config = dict(
    mlp_ratio=3,
    inner_norm=False,
    loss='binary_cross_entropy',
    learning_rate=0.0012,
    max_grad_norm=0.5,
    batch_size=64,
)
Rows from block 7, named by matrix and row number. Each number is 128 + 24 x the weight over the matrix's rms, rounded and kept within 0 to 255. All counts start at 0. Numbers have three digits each.
# fc1: squeeze-excite reduce (model.blocks.7.se.fc1.weight, 32x512), inputs 256-383
fc1.0:097110129161096103094122108068103138107117147164129121132116123142134160148111146101124134090130124129083137138149145100132100137119164122128109140121132109149170145109105098141141132155143129147135052084122108135132139084133171111151144135136128147139129122161145107144162095145152153108105116119128075111138129154054156146131137115117121130117119116137121116119126122125149100113160
fc1.1:119147122174115132145168114108099131131152156120153122139162141161167129131119144138192125126115131140138139127126118129173106140125146126155139134155112125145143137118111130158122132141136144136141126182119112103150121118128125127139146194134125143156175134147165106112152127128116122156119119178139120123140124142117122152125153140148129125145131129149229137135112106152149120163136
fc1.2:118116133120115115123124124128117131134132136118119119131134123130136131133135129123122120122123137118137137126118135124118135119127131118114135137134128134132124133128129134120126126123136118123131130135132115129137136115122132116124127134137122133137136136123127133132121119135129131125133118135117118136136136124120120115123129119117132136123116136122115117133125132130118135131123
fc1.3:117136165127139172155155128165113139149142133104157154131125165152156169135142122127137122144117166138132141175095115125161118173139157134171155135116123171148158200108139140161125173177128143133119118167152144120129123137105086132130142169147155134153157189129165105083125138118109084129131123201132149117140145115134098147137158134133207126184168146152185153146126130124132133135132
fc1.4:127151055109113154179142145141087131119170125101163083117139141144098162112117150165185126143129115148133133112137150147214100177149126090128099117155105094139125134117090150164128122113122133132152151146132086096132127135119126130139132166119126136146143156132176117135178114142125112115124127185138087145136138140133132135087145146120135122083140094197147099140105100132119083164125
fc1.5:175146126060159125121132159137178125111103122145102125146062090076085128115161109126113151154181134141164103153153141142068190103130083148120151107065118156113108116135152164120144154141132120141095164126163158164114133139137158163115084100121152088089096127130084153164043142136152156135116154143132144164111148082177136132121071124145127131120137149127133137139151144128146147088097
fc1.6:122095134152136070085123112066108120106105133146138095105138111136132123132113131130115103078123109129083123077145149118116093124133147142105072125128125075137147115128102070130119100093118136137151051114112083087147155083128158120146142126132123150108128090135131124142140118154156150111116119119134061120145115147053147119122115116099105131100112099126105102091135116119123099103158
fc1.7:124093093150106047079117105033103147120109121141119104100139145150124129142112150134105112088123111127073115093150148105137105126140156118124100121131127090135146083121109082144131099120119124118149072071148073111143147071121178119133140126133107153120133077134160123152159129136152156090119106099131067119135123147041156128138130123110080132124103107123095101093117116126119060116154
fc1.8:132120130143132158161150128128085113147158145121167120124157139157133146121115138150181131122104130132141126116110110132162101164132127148130130135143124121143119160117104127144132118133120154141139134206118096114141128133099113132150148175143139120150138133127147115108153115118116113159147131172141132124129129135120133152111144131116156129129162121140194106126135111138123114120124
fc1.9:115112124173106082089129097044088132108132134156124122099145114137135134137110146104102093096131116141061131113152162133133094121133152118104074138150139101143168102133111074138136098121138123138139071081127105112142159065129175107138149143121113155122131102146151134138154101135163154094118118101124071128154116159027148139139136128115105131127117107129093118100115119128162102118167
fc1.10:183138089062152144142157151143177144135121164151107113159062038044062104143138104121142151144175118123179112103163147157081148073119053129123163120070150124085072064180150148110130114069119134124115158150137147153118161153130177143125054044127125090067072083129034152183084163154155154146127168119131136158139149125153175148132053137127086164114136135077106120145155151157135152033104
fc1.11:146152150092130159162140153170134133144121144113136141138123146107124122109148116143135123159155141144172119159109121142123139137145118123172161127115120193124118139123162171125131150156141122126111170162153160155106105158130098168122114133146165115131134161113111126129104148130103118143135131184131176141127152110146094138139129137149167113144155136156172147155150146139157157108120
fc1.12:133109114172120086095128109070104122128115116157144110110151124143122134157118139126152096104122110135092121098165155121122110146122136088098109131161143060143145133129094086139129097113143147142157076115106070103143157085115181126135139119147089142140111080157160128179175138153161153125116134123140090135148129167105175148130137120085104151115123099128109115104145105134126086114142
fc1.13:126121139188127160122170128138066147152148150127179119135163129169167160140129168138180147117100147132105151143143141121170064168152162117128132160160148131150171164141084111160132130160134153157157084142146080104166144130126144128168177182134129158161131145168167111127151117151143127134127131167137133130172124155101168159126161148118166151150164120149162129141130116155146107153168
fc1.14:179146104067147134126156141121197130121119146162102128166047053026070125150148092117137160129183127120165109107171161150052164046110067147118155130075160117089090076159145145120141115099137121139113155147147145161114153148140180159089070046140139073062082117111046172164077150157162155141136155118141142173109134106171156139130053115120097153114133137105120135135163161149134165042093
fc1.15:142156136114134144158152140134124122139132135122142122135148134137130109120149123113177141141126126140156128142125107139156120128138111131126146131123125147128129117126151156125123130133124130134109133193140152122114127150121138161122118155125158120129135126141107137119123139133136125161143129151123163122118137111134106160128117141129136116144139137142198126156124142130168131124125
fc1.16:120135119133123129119116131123133128126120122117128131129139122127123122127139133140126127127129132117116123126137125130115126120131134120133135126135128136131115139122128126119126142134123132121119121122123119120116126130133122118130116123121141121137139124113124131132119133129125136122136135133121118112111133115115132122122141135129123130119121125128128132119134117128124126129121
fc1.17:144165133120137180169140142164102139132145159109151125121130158147143137113159131139164145183122129120151158121100116140164120147154109139179151144104136182128117133130171140154142145114137140141129173153161161131120114162121093163140124145141164128118137156110134130114101157102095111140140145197128139134129145112147089129140124143161149116175152108165168151157127111125136161149108
fc1.18:119183178091142167149138157161118131143128127110138172141136147130138122108149119113143128177145148148123139209101117147130118143148123129179165123116121212132126176104168147130139201189148130133124139173134181164122106165147096167112121148134161119149148200133131110098095134109097114142137117172134161125108145103132081144139132148189197113165168156158183137158119156123141157150117
fc1.19:169149103062151118132159134113187129130120139144104123150075054071084111136145113112131158132172120121171106109166153162105151066108088121128135122089125139106098078171138146124124114103141133135106148144147148152117150143142167135125066069105117093079101112139058158162085150154168158153127158125139124159113150101167154129126063132135104156106128117084121109135166131151139162053108
fc1.20:182117103059154119141156156129183140164127161163138112169092056087064114157144098110143168147152119138153123114158149162085157083122064141107151125077173111085083089158127136132115119093127126130101155157152150154113140147123180158129068070122115074071075087141044175174077169142154153163147173132121118158113132111164162140141078127132086157103116110082125111137169138152149139048102
fc1.21:127093084171128072105128114042086121119128134164127080101154118165129140165117153135144093087136106144081110071162162103152069142123155146102070120158139050135157094137096080144134083094127127133163077120124071109147170071119185135163158129134101146125130081137155154166166122153173176115117127110119068134154130168075176130136142132098099156090108119138099094097144107130126080113170
fc1.22:113127122189109105101154116089084131133142127147145130115137115151191149140105152146167130112131128154094136138149134140152094124120158111130132164139136134139174143110077119161140142144152134150142066141138105106144136106134158138135162148133113133134136116143160119140143134153136149142095127156142122118149133153090140147116143137136127135159137123153151133133129120138143106128159
fc1.23:127166189102154190151151149162101152126144135117119180131141154124149143120149114132150138166136151124106157222101101136131126136137131115183159126105119210138123196096151161158141201177147147160117121181147185164115112156136097149122124159154182114131154197130138112106099135120084109145142131205138175097125156112129089135127124144184216100183163150157177166158129149131152152137115
fc1.24:109152165172147159143163137152100140148145137144162164133152158188197178148130150146151119151123172122101164174116135117144126170149186117182128168148137172155169194120134125166169169191139166163139103157132139137143156129125128127165182175153129158174171162153187117107151123150127106122129126178148123118159135156131135148130185153156194122171166158155187162154139121150145125170164
fc1.25:128136130175110137142152140118064132146147155147178123136153126166139157141138157142167123117099116132132136104166145137176076154153170114125117138173145100139151135142092107154142122127127152148167097150118105114155164121115157134160161159141129150163145104167164130149180114150139135147126142142145106121160135154087152160141152149125125150134151109149144113128142123164132096150169
fc1.26:137123136123121130120135128137117118118128122137122121137129124117124134134133132134132122137120133129129120130118125122130125129134117119138122137117137122116120133124136128132130115125130120122126138126122115128116116126125128139132134119124117136117121126129132130124132122126119118126128120130117137115120135119131124136129122117134133118131115131117130129124120119120116132128135
fc1.27:130097104164118057098103102045121119122120129141115090105144121153119127160105149129134091086138087147087119081161150104126118124128141131092101112151136056135148088139117109141121066094118139132162079100107090104141155065108181112135153109134095138120128069132143132185160116150163166113119123090120055136130113167110178124117131119085081155094093110130101100094153116143129074101156
fc1.28:149148131073145158133127152145140134126128133125109125119104112089086119117160098146142144155148115125170145140130138137134137118142105161130115128083128138098094119134150147116146149111148130128106164146140136151098115145113112152112090125123167101094122126110097140121079140116117142132122153159135158153116134090140113129116114130137137125112144129130129126134142144123119154115095
fc1.29:111153168113135172147152124174117148124142134104128155136143157124155160114127127128140128150130149136113142197111115118155135149146122127185151120112123193142132215110159159158144192200142136140102135167131175131101100155115094136124123174150164118156166184135138120094120133115104119133110122200133143119116155115132080141133147151154223108166166163167193155138114146122151137131121
fc1.30:120122120126122120119131133127122124115136121133127118115126135121134131137124124126123127126119118117136118130136122116119121137115116136122130132126134130139119128121135121130120137116115129119123124130122138133135116134138129124129119131126138119133127133128138135135132123120126135129120128133122116118139133128119117134132117117126127127129121128117120120135138119120138134116139
fc1.31:128132120132117115135114121131135132126132137122126136119121135137140138126127120128116115127130137133132124132125133117130121119120131115124113133123125133124136123129117125121136116136127123129131128136131116132129124130137127135128133131136131125126128135133130122129135121133118136119122130129113119119119123134117128121125117128133130133130115121131134130133122120133123123132127